Weights of a small segmentation model.
Training: adamw at rate 0.00086, 25000 steps, batches of 256.
Rows from block 9 of a small segmentation model, named by matrix and row number. Rows with one number belong to one neuron. Each number is 500 + 40 x the weight over its row's rms, rounded and kept within 0 to 999. All counts start at 0. Numbers have three digits each. After the name is the row's rms in percent of the matrix's.
Before each neuron's rows are labels from the 100 images, of 14848, where the neuron reaches its highest value: "strongest on" is what is common among them. Only what is clearly more common there than usual is listed. The data: close-ups of made-up surfaces with and without defects.
# fc1: MLP up (model.blocks.9.mlp.fc1.weight, 1280x320), inputs 0-159
# fc2: MLP down (model.blocks.9.mlp.fc2.weight, 320x1280, transposed), outputs 0-159

strongest on: crack; hole
fc1.641 099:497563472490467472481454455584518536524504538515492480480497511520474508489561474514487485504464487541466612526492494509494529539492423536462480520570523525550532511468479481424536474409443498527498494464390513473440443450485456473517442502447524515481449479489485505486550452484476527534511515487496539487639533482484514540516526450560529449523426502496456472514463448434463474529477504463538516460415513525542561457546481498496413511529487484605450444456519440546588544437492481
fc2.641 097:455526542489445484487510490509525481508425524531522536479497523501492574431525454503495498497504577470483483510529576552426413457513484502509546510501448527538465476482450518471499518483396539512443529507499503466505569526524456545480519531494470472505496513537539518492530462502512506500465526487551473469499546529482564470495498507464502487579475509514457551534514489476563508548478532482508503498459429483496443492534476518491463480505517544675489528470468532516508471511564505

strongest on: scratch
fc1.218 084:603461482514533462519529562484528427494461497517531561506501566522527500540517481450469540479418537482502443574447432524509504495446532459521481465498430454550521499493541522524461512487533451445482511427468484516551529547513523499515484533531514426522443481486443509516490511496468536486491514440566520444494504502417455480514434522480462466524567508488697513580540484580464495450451464496510521528488462525491469470475530502501496476516426468476474537526484473487483514516507517
fc2.218 060:493482477462495539493507525504478529504442544500499496499387512548480524567495514514546531445447545513444504540506520487492487521494527495504505505430508486539483519614473496510483512462459602544513553525539480510490498510434511494443495461522492483504490461465508478457494478490525463583509490511525510525502485520476522500543507487505457560552402509529714559464512450452518500514518459531523558509422500512500497530510512513513523473492470512539492508464473513449482484418518484

strongest on: stain
fc1.85 085:447535511490477487460496508432518526490499509493547526478490450506604512464579518501490505484502534538477513502457509527471526497533515593473540461539547487511459447477472519471474401455493464536491434471453495507458550474353450509509454433503538521543482475483497472491469411402548583521468527515469547457471474487467483434512452460606513414510542554496612478491547491510526507501521481483521456526489579504551511464492443479568483512515488499552479531504494572501502486533528461
fc2.85 083:526517538478462479463495537494553502451459479492450498530467566528484450495494410490578529498507545498491506503554529496456431492524479505560552486676521509427499465548447503595515510514448509433542534531493494528501571513539487530484432443517480494503479486484459506518510444510475485550493426510475488548461485519504501513534461506505459462570514429515553457445509487461512525511523567468444521446477516487494487573543462507481523473509425467530522517509505483509503501571511532

strongest on: smear
fc1.21 048:509439427504539477505516509545461574495532487488415526545518516495583504396563483523523485495496600537548601458549527492500508460561519527464499518470480490474478560553517512417486549534432490546492516534507462458454541438551487516495430524580465484492505498542540470498464478488527495460555542533487522497591524512525522524534542404443511518433474526519563482508540548493511503508469464513421562553529457497433461431485502532503410458496509537516562556463538535566423428480545493
fc2.21 039:564474479540484540458521479502528509525530513525463488486569501480553485436440502530463458519436582530525521521515543475536529423548531542541495525513538509487485479569458458451549568497560509558484507492417479531510447531515475507510470460475518456491487553486534507507466532545538569545489518524476486509484498493469522545485555540498451441477477462450314480569529518472426510439504516548537550511594456478524468448442487471475512566523538539596516542528533545509553508526512467

strongest on: stain
fc1.365 071:475495479539512529540510462441428497516509501460533488519518469532500477485455518484535499560565400475557473532490522523443497500483510491477495537527472544578533558474526506559561478539520526484546482499437479520477526548470467464525523509529467481556508479532479457460476542505469527508542492602499463583528511484485477458491513476476515426518519518508465508524532485565485561459530476443508496501447537490444505515479476509532474443386384585489532549517503464463451479518419531
fc2.365 049:452523459428493538532519527527459458507472507495482475484509495490491522501504597556523519425519568493493425507497475531556533486505409510531476579515507559501538512540516557540550496472427490509488532547502548546488523462590570478456501404484513476520457514552544468502515509508533499516517499480503502465506524574466561511556485526507495543522485419509582475486511468454399494456571520471473449480523528460528533506464439456522563470465542509554496557479514416496460574484456486

strongest on: no defect; defect: none; brushed metal
fc1.632 075:452482517470504439470548524428413565464512532505462477529521519518460511552483456505537575508543428507505488516510490503496465467492420534440512539539514493621556464508500494525510533562443452565525462496466420480545446545481508562449528549510442523468431451435571467511448509454532502502424554523447528502473456489470445447527462475495611549576486490488545457570484456481481488513488476516341448507470590467470521504533518454552479579452512487502484524514549505503461476526535458
fc2.632 074:487532501493485581494525495540554471521480476497541515490428553489497473421531547479467411478522546436425488513539522518505444459536513516550546562539508479513462430508552503538511444507458481529520531475522534519524577501535517455506540497500531570510445515497520493505513545439479536482517526513475488533493517500536516463454468521528439455444436491472562511545580505520614557513512567504399505487505493510516489468494510490522469461524490460510531467458515475555467486507476522

strongest on: dent
fc1.702 090:538454519489537526545536489472526492495469540427437494470481535526434519488476513482416549537508551548398567526535484582507526408488452526422497542476522534509521577466481499568488488550493563491431421487481498538477525510462476469494565498472496549437515452498471510511527470477480524580547533432496504494531562488527455501529577518515487482484518527504450515533508503449473488542475479461438479486530547514472502525437497496506460468512521521565533491536490475457449477504436544
fc2.702 088:534560504545517496522530494500486441482517499481506512478514418513524515492509518498490499517437452515486507477420472582500402476522464420470436431470499492429490507481460491449482532510450472528453435483459458484505512525488512487554517463475554479492484521462436529496458536516457487495466435494545529490497524477499518526497525470485523462538490501444350518521441494518515464503460506552555502513471508461495511586532476477477477515504497532459499471585478478493495498476506469

strongest on: no defect; defect: none; crack
fc1.267 055:498508507566407460590486520529511496507479505513487527537500541485447511471561510539507456505491553554552532442501485532439521435480478483447506522428535553532472455506489484456485492559482478442458504510497460473541465533426502473443533510516467538473463481483496453521464490507512491510520544502426557448430490540467553467444537502492483544508503423497556472536527414511537478384488551494447445487487573570494488487473527466474522523547444519474540469492509478512482496503420480
fc2.267 051:465511469494528500538488526546485504476424484548410495505510557553507531522565441472504504470513549503494472581498487506457429589515469506483468555581503520572524474492565521522497451526466459456508547485488469533485533497554467448464499484495497545544474394494556473521571427524498483457510537428491513526482444470502495552520435493508519478476537513510471499494493458514532520472575494444409510513483529479520459504454462484579491518515437494499519527463525470525450488498486548

strongest on: tiles; bright spot; no defect; defect: none
fc1.81 109:472527514476487533518438487526528518519467515573502478504492569492553574559525492536465406490435474505528562510485505508563458558510489523506548453499532489504531550558439449458499463538464485505470459438436539560543478483459513429499474495476448518444487441419433455452468483512455475552482490563473432479503553506441508509494491458537471521524483481450556521574481368493515551544542531482465461502402483523508523528461534502502455461503513486522534430496503460482521554471508530
fc2.81 079:438507453516522471497452507527506470515483566529595497498511506510525532570566542488475463546555538469497422500563473542483498500525472496474502550576524511560455458546578536530443540526482408453503485520487504541523520481457511538510444496543528449532538497467484479555474532536497510454506491460534512510532527486471536500444512517456534455584507446480472560455401539502509503510497578446536518491503462489526511485553433477439497520500493553509532476544393505537505528451514454

strongest on: tiles; scratch
fc1.153 099:508534470514470519559499462516506491508538508552510501497484467441541583501512528541431406506522464482518557508484453486611535557465489476512486464512509443476529612481466460452457510463458477546512519425492536558581528486458512465534508511559444472502502445485472503493441512480494487465488491532580432493505470487430501437481448490531507544495529481549521470448574422479539515457490560526465553466450444430502514479559530470445466430488459471514485443522497485514501522502438519
fc2.153 114:508554502486494507489495498515493466496399509447491541522494523527505520550535469534514483545490564477478479515568515565481383560558495487478516480592467554507454451509560481523493446565486456462551550467488503497528556509481492454492483489504505556519477479515505534519528479511518505490496548485452479488453523496459503495488464475464517428514513497480533435510472432509590518502548529464461513524552512508499482514537442509497497460484434480433486493543492498493514528466516529

strongest on: smear
fc1.284 074:453503474501537479476454470459493539482490518557550517476490526478525435544456509503547497486521559520531475528509532526523576490545531526587496484547463553434593440492493489470537522437524447515517553474578519489469567477585484484466528520480481491501499492583582474502487508576454536471456474456513453545560501493514476499508507502447532438436541494507495493502457580481468481542566523487525484426461442505478458382594491481561469531506509513555500487515516509493559518463543490
fc2.284 060:573552458516423450466460500487458478513527510476500398573545489475527499628504420518488535551491504511477515511510497534483476496497543504486474461473535587629487465526558484530489565525570453478481563477468524533504445486496526497475402419563523537508515532488533465510441469534483554512480542500483469462525483438498518479509444508467513548535512476461482465471526529559563453532511506471470536519580410490468487532495500531612488509539481484570525444522488509507547493495502523

strongest on: tiles; scratch; bright spot
fc1.321 096:515522442502474550499447473469464547453497505514480553516475488471537518434556487494481454595430560494504551498422502509633480532579522453446472497557504534575414487457515492453511453480463465521573531498454493544604524485462515506585489437507576488515506500397510484514504478521615484473522492464474512491453500497405524452521405460533499450491480537503564509519495465472534519523514523520527551437460573536498510474535487491521444453471495501594486496466494438457499490487524473
fc2.321 087:574480563504509463485487555474500515452488541491474483476528507446519442537566438504499518530529518565501540518549505530476428543515490528530520445501506535483495539609548500492545514503559463448551542505491458454529547485488513480530509444544460538523491518489469521589516478551586502452516535519466517474444486466507507571509445523514506490401607458487461466509517456517533483553560488545487508454546540544509496547521489526564539526511434529466503477513505531487513470560488512

strongest on: scratch
fc1.467 050:527492576457552495491359532457493544505512460450494530454472481520511540429511457504479445465476392502523442542393561471523509522493519459483520514494494533410492506535535477418476452526520577515491445514482497510510505512371435480505541547481484544555545480490435412481519488492466481516535497523526525531495489538466497500544469533523520536455412549490481515484505494521517518501523518495602493501484459469479465503494536480464556477494466477547507439494499476480477443532544489
fc2.467 040:438479497497432455463558480541516443513554481493526476516445494486469527527493479489506446466535546481510444489491501472581512506501521507504470458528497490494454476398447498451509487451550510528497512475508505524492417495513546455490487466521525455465498504499530500394471514580450506524521523503512547435385498502454485514490447495472549453455526545469506402571517534537472472481496573495490474467545581505521561491515461529494504512518472501499486539536497453527487467470536475

strongest on: crack; scratch
fc1.481 071:378538579544562518493439553500548550515524484453462592465470464537469455463515521522478566497532552460531546548515622555430457480546447576542502447538540474446493471477455494447501532448411538537520517483469476494567530515516463496499551475483430453512494509539538429534509477494490523510525532468520512503522486477525458470491540485532535428478497455469471526503535500495488474419525585470482458440424466504493505498539486490569443523506511482563414522507530458571526447458440497
fc2.481 061:544497505466425504441532463525539500479483586516447549485453535504474512481494495517450488523573523532452524510528430525500436532526527538528527528581481499536473475471508533562540467564486547489491478533561538523548516523500496500506511507474492498521496495466542484491503474516496510520518506498509479475524475519491463483458453511479526444587533461489536523484507484470432518467526502502502559488561435493538475474472475523528498522507499490726483540492487515531541466481406493

strongest on: crack
fc1.310 096:498502443514537503557494481497572451487450581565494486503486480528504551481471488494530517486438497552534493505507503472393502520457545448458455481489447537580491559576545503443525437515524512477472474516506520472451462549490515518488497490526527485552524498571493543494475460494550503483559507460448487445581500542504492521557532536528471535528449504527440498465492518490482448520465572595535444522426525540453506509483500482552550497477536483555491464473458482529540492466486495
fc2.310 112:445508474494486521448517501521484503484498489427445506461398563462482535431534508499493493499471547524476471528526595600475410481530445526489565533478483493530511529453495524468524541502471612532489502531515489465546501527521484531512491500458480486477482554425549429405507526443504486515508517477534478482458524516485477508510510541580455479497505485474520480590535544492529468512507487521508592498553456545503457432509485517489520491559520500498485540492539457497488505484555484

strongest on: tiles; bright spot; no defect; defect: none
fc1.112 089:461498497504512484535510472545503488524496509530513495582509506529531537502575516532519458497455521548540534515485448511468472482576490517440487487510451524583476470466449460512489479543479438454518523476469506514526439433474523458465531522559502519463503461451477475452444459474453539525551540534462504505562499535456533498475466498492493535510421527456514426517467371537525503503548533477402493498455549477536504455451519445491487504490539492553509426514547475523450532443532495
fc2.112 079:448518418509469516487426500518469460491460559513534462447446446455544493548566536496423401518552541495496496517523476529501430534524486486474500496529493493551445469546530537482490467538508416493518434524538480453523550546456584513527509520486521466486488500550540499494526522528521465435472547490524486464514509457456482502460564502488505471455537506491542545480516524537638451525456513505462470516458387526521480509461534506564470469517578548456508467445509584498487537517522468

strongest on: crack
fc1.506 104:417463434461458571460530440470491582503450493436497547492459531447535457511546514544531581476540558451487503459461516538480527448446500493474532523507557446520481501541521546507486519405422514517526463444504502490505556512556459474531489502530507505496445511516599524499497444559476566470463472534577516563503505462533499453492500464457469438563551481522488445470588556470466468514482548430475508499487519449552440524523523491498461542467472545530502450503426518481482452486432565
fc2.506 125:512564511498475520507516518457501499535458470484452578511485528562531505508492496476483501498450558463496543492503530560487340488529492454475531478530464448485441468531509488533557442507486536470473469504491482534518599552545488477515444494478558509491488554510516508476534500475505540546492436525496474523473482518522493498466479528526485473529460480433463484452545562498531478420522448485463530480518510497507427500498477466460519465486492515549550508469505509494513508498483513

strongest on: smear
fc1.477 050:520482487514491419565538501490571503535529487505383481511496554601489488506555465502551462508396512536444442458486469523531471525541496465500560505484474516535467527513531509473517426462512446557480541530569496454532542451453478467478488534519511526478425502468516535471500514479452494533519572481485498504506528534499492498537509490480502604503470490453518495491505517547473487535547579473579555432382575558468528496525505460497439420566499472585496511464487467508534549508509439
fc2.477 037:532444520469528495542561550474535518440439548483516549523555480477472493450528444493523544517529499479536527510593481500541521513450473434414493501351540518566487550473504549425484493448462531502457499522495468522461462481538498438528487528528500541477491420476473480517502537428584555443533506516505507553563510503497534547540524466505465574509479485501475499523515540480413454588494535497437538480459582437503495561471477513517533501474502499449555501437563528465531477484502482

strongest on: no defect; defect: none; specks
fc1.687 051:495543477546513476594421461522551513536526528521467472573513512515505466476464490497533525456480499490561532471529480524503553419471521476430502549505499507650504490492444484402460449502449495404515500495414530484503534507438521476464515514584564491509526451501421442539495541487401488504543509510522521502471465474485526501505527469472498532584485510482582440523542491547500540481562459468368505551434534466486505528493530502534475515519468535527509462483528460581517453471457470
fc2.687 048:470500436490512565472494517569545477505482489526507510532462485445469507458524484531492510476523530526494468511490554475507452526536517480510434545526480474554505467500487472522495508509476462557445492535497499497473539555519519543509441534519494501549532472542469490475494524480452485572483533533454542486424465538496507509507541490499467528491502480467630566491487478493620507452549551511371531560481492481529503482399489557517553502493489497530503494440526508536488503508505484

strongest on: dent
fc1.209 088:508497546453487526469513487486468466404499476476584493494470480481490499425474482546486514524503527523541547467500522448493420483424499449509476425524505586538544528532535542561472533532532536423486440560547521457499498466485462497492453444463577503414501485495562414481557538463480477501512503640458527481504542495442515492487526520506513454536487528501548540469502432546481540501538513430548452464441538493549469481480475522529473477488452493494577542540515474483490461520399540
fc2.209 075:548572504529529525477519478479484481469508534491622485481453455465515505518492523495544559508531479465520512423471435554489410471500463532483422415437490504430507454563433479498456502487433435522447406462408470481468571499526483538484433466521530460486483514504449497524407523572489499459522466484579511489510464533467467448485542486430498475537499453507486542469437491554460441589458524547469551445450472500538496476513435445545425562474497504520539451523503500494508505467522449

strongest on: dent; smear
fc1.98 131:527497458523486458539542438514550596467466543511518466482529587418532467474477599502517522495498502440482515497530481500489520477451572518469542450530452472459505522492509586584457511509454510552454503532572442511520504520510471509445501507576528526484503504523477509530467516501521475537502499482493422541479497489558453515534678539518512494496465492505468483539472499558475450508518458492437476483537548519493498531628448447602522499489543536463489512503474499422449482410485507
fc2.98 159:522578429489539484530472545465486493534484480496577478475537360504561479502537503492477481524506500520528533503483471558566440482481468515486462455442462468505481516556546489456503460489544527512485479497491456474482534529448499476514525545477509516503563455549489515501463562475518505487484528491494501487638521473444524456496543483479480533494502616497498514485464501533559489589459532554495481496375539487493502508458523519520527538479480538488531491489524486503483492459505505

strongest on: no defect; defect: none; dent; stone
fc1.30 123:433466441475513455564485488534533615505548523501505457516499520473451577539497482485412490528579546486493530490517536513498508457512470504416520486513541495556452514542489546496542445517503451458483447537466464541459466468412478478483449511597565514509541470447502471554528504491447481524557488501526528480486551529469513521492543457474545505531448513474455444474518500497525466535560518473398470454472521510520523443519521405526530495521545512471552537507504460427535480489480409
fc2.30 134:494596428516488535475521514552544484573542448516465523528446480534483545399456564503497540465533442480523438487463547558499397512475514491475415488502420460511434479472450511507440533493401509554426460474489538500511530470548437540500512531477521477511500487497478416442481507499390558518529514521538445469453449569537507424462490497493496471503480467487430489480498506496598529536469544479517503482496542491508524528542503476457435511528497455491495473531476522523485454490514492

strongest on: brushed metal; no defect; defect: none; stain
fc1.417 104:565507489583488584554476481466506492500505513450500509557568429474592518401446486499551523497485461535523519541449447506493515545482510397521486535490584607612556518498509528398551431519473476450501491520468542525492552445456511510509549474537484523488507507527468517490458459510484542517510498467501447437534502511496543557486479451509446557541470509494552584502504484449510441520462549501503511474482524517452540553460590478611475488425512516523445455464558531565506525574517527
fc2.417 091:483554469487459454483514561516480512573465473490460527478526455504526474484529526497454474459521495495488467520524511518478315444494496485515532526479515425532475535424411485488540520499523502527494512501465493545501557516503520539491479462506522527508536524525542498420535538496501523544482509497431487510496477510456535503515542525542492496499454502487506474499561503532487523486484471512475483507531566474552460484487544476509553482469521496481502535487524501534528525495511495

strongest on: bright spot; tiles
fc1.488 058:468502474493469498493371490477549502512549533544513502561450533473559585527536502568505446519459464507482474458472508529586449520560468513524528464494529500371563512452522479479535505487518515470492477453487475519519542439510505428459490517439442546478504460454468471472452496534520495547486538511536475469472518482442498542502446530511499531406497518505538483514477387501499517535496584526463528482501460531528488476516531486493488458523547526516473443512479451520502522494476531
fc2.488 042:517499496525549438501502498517496490481485547488624499516496517504528467592504537478534512543540483443453481457463474539500462485540540457466515496593511461510522498550419495552471526488456545471532523465483487526536464477545539528531483503534498548503517484432452469555515501521534476473526476527537520495514491502438530516449454490466507460466565506506695485487450467499514488519512546457539556527444552471538539534511499506431518515506528457612537518519423531511537478475518501

strongest on: tiles; dent; specks
fc1.346 073:501534491522495463542521451502459523491508493470565559446486479458501456463456494549502530553483522518587523529499507530572502483511557460506412507518495510601492526487540505494512493541455524553484550458486460500449472509463397489527541498517455526441523470478540447495486473495507505442536470571462494474511462520414500417494476471545437447582515519480491535514497485445473436547527570507528573535442551467534530436475423459570488507477474528533452401525525433613455539561485489
fc2.346 065:498491480524517540431434495461503534494576460511399457463437543490462463443459555467497487492443465536462519502497513559500413542485528498510464448500474506480472536490534477481510516488513638460505530554577510504536531505522470491542536545536482493470497528390390505530464510496486489540468471535492514480523511485459449506492544494541473444495509479444424465477532554486482543458499404482560517532518520525472450467481526481440544474497515535417489542491529522522507498507514503

strongest on: crack
fc1.562 094:579498611498539518505466502485479464490490420550561525510533515444499496459470472475497506458463488459584556456455466453513467491526509469552489502531533512535530493488519509559495488497503518473515456546508524488497473498452516453438525483418494475469474488468514465513476571546534426475447553631402502524506514484519520495503487477466539407515521545488559484445506482601549527584538546461560433573429545481600479532472509469509483530464507475449489515534515436447417473545449505
fc2.562 086:543561495515505495480504520477499495459511547476535491488505418419534470537542563516544552582553541490510485458500532556456406428528475505550487432439467496438473481496542491468478534508454466515483400489493453549511554529502433553546459431497488464481505562521532495561429547537543545444517387510486531494441492486473517483491529514431487458521539472463502506528496527546517470581466471561495507491503503517523477515571439470505489528530479474489530527506484532472498493461510519

strongest on: dent; smear
fc1.431 098:594546531514538549520480477487497468521557480424507519515501484416618540433479444499550482414500469568483492449435491516532501504433536462511554521464514622523496505492507478505509526525452559425469459506400543509496480438398487489426512542478467511485477436518483441507489470499502579584400446431504508486594565469499529608513467478495455534574461522528504483468532535474500511541536455498507522489481516523491495519435518497519543496519546471546558469456562590518512465537394528
fc2.431 120:498567483480479487516453501535488478558520501534509477474539454457509525485516580507496449497493495482528468502519478579481341521496512516514472489471508493532459516490453509450502559465527472513467485456523527509482547493504510515491516484481514495542561545546523492480477465514513515509505493488479506474500466496466505467496551491478502521493461511483465487498493496544532484480470485515504477480504510549512512484468508461548462507450535528487510496496512522509488545488516475

strongest on: specks
fc1.425 135:469482562487537475476412488523492471530460521521496463474515557451462399551452475509515494454568562483508491477536482463542508552519511491499483531495451455479494463489522485462545515469503490476511475467471453464525548492503528414563545459460490508456442510508534463477485550523487560466456476531512480486501491477408482479548561490451455553509561576551478462455534514582524431380456547458498535481448502480490503502479510479451437406494536521444467535549500397525479500503446505
fc2.425 208:512494471581500506494494502495498500487524505520512509490528472512510433511528514510510507625529509506510498490539512602479468506569490492500467527569526507455513475508527497490497556550525465503531485513538497521551576527483503490651487479486496486480489517507493511537501582510502511480522477517480526490487488487474502504502487485503492210504486502330513503514491512493487491529503468503531470537502504529488457534495516471516522522512481485479513522492492539521510507516507527

strongest on: crack
fc1.672 063:483553578509523467490499459606542511540411505456667531468519511486516468544457456473546472469485496454470512448488473473545484531559531478476528482516465501583501546495521517552507466510520509504502433503479509521517501516462484428513452520522484504447458449498505480526477532479518519472482520521484477548490507526445514512540574503457486520509503549488497500498548420631485520532529517495500419488448521540510473565485584514504460396514543544431489490504437462485493473541410478
fc2.672 064:544506497557456464531521556471502483491495428534605476481546366476541465524515552487501476542562539445498483505516571533495488414534493495511397491521564486408549499548538505523506582525462509456508512487533483545533488500464485462535476446495490486451502515499567511569445534575464548411512472558488509515464454466478542520487499485506464415558537475406437390479508471518460489579473478466552490467501559468508495527570494486458521553539514491489520508503474515535505503555486524

strongest on: dent
fc1.357 079:450501573483493543528546476449589473496536551633415520502541534591466511505453533507491523488490485495430415566537498483518511491595482517461482447457494456562427517468509503476497557490477474529497485518560454476528513504405512529501527511483532550605493500516499471493435542477513477451534534431596520553446505551537526454505555520445483542404458570416529465513553451521519471502496521475507461534468607472488544506494522473508459479487481516497464538492541467519410532536486510
fc2.357 068:463522486502528553469489561478516507493487520434547553498460571544547495516438538475514546434455387498505486521603478522524444459491536539501493516404536451497466491529435488456530502442490431579511402486454477471519598493479467464490508512482532466434484454448399516482553539473490494518509409472479525535451504555499483497499579524495445542530420518479436566429530507495563512490470513531528442518482529460475517482488499473563476511522510510558489496491488500485556497527529512

strongest on: bright spot; smear
fc1.429 108:558499538529507555504469419558517511491559563403477473478464534547481476672467516491494489473466513510495549520485499472451496532591485492447486502530491469507530490482559482522482505523520509498569550481505510488500490519550470528490547525488537552507492535471552491490505485547449529450506476531515487496459516493524464416506539474516481395505491556393487445550493494521485524543477581471576506452547528468497537564514503501541401477488558560599512490416514514478541509511524496
fc2.429 081:488502519512495475544428468489540502557489437425669531491505463511440474511464501491445495460486482476516495532503510460484504479478550479522512513554472484487512450489448490556498502508444533514483485472480526515514537458566503523524442529543534494473497456503466492514475507481459477489485516463520488479596493525558526444484497469551522475477416493488728486455521522532460578533514589500542487474457578510496460481496602476503503481476501498412506489472452509487500483512520500

strongest on: hole
fc1.111 161:481514459660452518516549500504499474507519495508535553501502536503482365506469566445503563493517546498514490546529448467498505426526487506451399452531413500450426488446532510571541393525535516486465489491467528493495480477546549499486497466500544514555516538550552465511555537484480466502453483453518511530533577492561508508499646505507512495481490559480465478544461521447491478491480471482478510536564510510535472517502518453541424488490511537507481538588528436504404460454436520
fc2.111 214:497535484467443484520508519506487407509477510433511467521498475515735476515509533498474411482488489479495472535462505482513507478498481532493491460516500507498468493562532503534521466528548521500487484460501539504487445512480457461530496488509558511517474478560511487461460578470497524431489529508476484489514496454496533519500515518534518509531495512475479511503447519509487493495477508456458477489436550519473429520522476469489522482456493499464518474510506499548506566501491500

strongest on: dent
fc1.287 067:532515476546499445483534476502428498457530526412474498608476474426514479393599526503480476538583546468531563521418482518446486486525430473391548482497487530433495515521519469490543524520478515465488512511509531486470543471516460455481532460483494542561478475517592470530511421490495486433561520493547507527560532545449540489478512436456555440456487541510503491499598554513525474546475506468442546473454534554478480469460556485632403468487480501522497534515484491475371469524495534
fc2.287 049:532492529516515523480488452504470493481510462489474529511579445485487447611523489473467555543504559504522518474509517484520544498503499486523486486534563506548511463539552483500563486486517389438514436497492470528515565488455534484533502529452539498484436502516532495435486522539550484492539472462419501460386496492527512539500462522495528505487553457465303412502475510531432458500472450482514484547532465507503536489462488501433519497482455495363489495521535582499462492535494478

strongest on: specks
fc1.630 052:423523480452496497513433525494516480485424499474521495508538522502470498539502536498504429496380488483463599542491525511487533520487518481537492476563464493520527552469562486418509455467519497482531445503517451439488568493531440486491507470511520499558488479518460449521442566527530522524515536489474505510512444476470494514479520505498546441523563547514583426485553484501429540461496489505563480546479590503509464510443542469512504506428495537568445574483473504458472491545547509
fc2.630 053:493498521545476560466451476476500598495478476463474487503471555565511474475530434526546557488493513528456544487493489547504374516519511517471545566538482517473482501465531484539508501504491536526543547510517469546582697516507502498523498515539468509494502513491532450531525522454527476522485524499477477542529525474510507501462475547492523458524522523430471562479518506463473521476501484571540563530529460544493545508399509505531544479494495470551512544468538506477525452540489516

strongest on: smear; specks
fc1.260 117:538508523478454506542459423551521539517465539567501482482479512545440475492570567548477397412531514505485469456509525479522501603494528428460510513499547536551486523571478528437427435592440581525525490423542380508521508476392435503453517517547555476455478496540509464482493510443539539538546546473501506522476499562522476414476479467499499481487514544499535466537533480481552438516494548505514503470448537398551485542549475484472489515480469484447474494538469430479551528456512521
fc2.260 122:538520511470496513488534525501511516582393494532503530513461469489572533523502466488415492443502520503504517537502506509530334439481493488475493514480525493517459517487463507477499487464524550530506550518485487534475542524486479517493422490537525529491549501493517477441493523467515504516484493464457523528540504520463535501502517493541483530513527592484432469459503497516491511513520440505461529527504554509500486525514418546495524455447518465491493520499542460515480504481518494

strongest on: scratch
fc1.73 052:550483583479463522429442499501542439520501451476454519519552529463541504515451476434448489569464481521570457543514450441526481519502459525526528471504528482582547452496508569424529523529461525511487537508522523450479479451427487526472531613556477496559443476488470473470457500498447480464675513511512447544516451415514530557553501552482543499446562538498517489548520498514489512530522495490531543447445537513512492540528466517516477523520486466523563546502524493507516522446481482
fc2.73 058:533532517466524474509494462559520488543551539440483501545506522498495492515515524496518526559470433518490508505492474559491376533473507519515462536440539529520495475536562528500525463489560450541490509446445534509514525448491505457472460475528530501486498425569511517461511445487535459516482527491550527493499559467517465417513521471429496502477484538487433480429524486531535510494472521475543516542471582471485551489471480542506442545501443461387492507536505504482477518466489511

strongest on: hole
fc1.689 043:494508520501481498487448483527490481526532442414510470524468473423535479487424481504526481518532567534499559476469462476381571478529488535468518515496470572395449585459487486532513517565447500440558562460461538504463501520434451533532513495515523492532498472503523482496502520541500514482584491535587511489483480476537553518485453480497521489451512584525566470540541540556478468537510567474411473464467492541536510489506538460576452474545482503474429500494493490580454470508508457
fc2.689 038:523535501548455459513566526516505473508563601534484468505467369522537504590463591473430524492511470498497465478534472485515519532565449547512495507553499504500521493451549439506489524532461496487469503486533500486490539535416472507523460472469529494453506530499444534515491531483442483482479483512497466532411519491461516466440520533468524441537426474494552451521482513475592454457544422531423493513457411455509525453496416542444478533569469545505486508498511553455538516528523547

strongest on: crack
fc1.701 117:494500573516555469545486461532518488515450497387495560471500564445495480490510534460470402493526575519483500467485459523528474450510522484479535490510497519485529586547487516531567537532461480470462475438486487453500528517496480477548500566515501474444418482490600498463455547592480528496487512528541495496520519505467531511530534514460450497483534566541479450476572504543542463409490531461491496485428499525500492469449537509479433412501549519535509547537493419444430483557424471
fc2.701 129:528557459522433480454542513478493481491520500507591499504487411499589436524543546522523487541523486442492446489528528557532481464572537480509429489527512530376513516566472496530453611549468496508512491513507486550507512508442456478530490446510486523484488496485499526549473577564476512467521455559482526511513474503501546496497479486474467413474450477396502471508509491472463530541516518437529504513432527438502491559567427480502494519539459488519517526521488514510508517467479500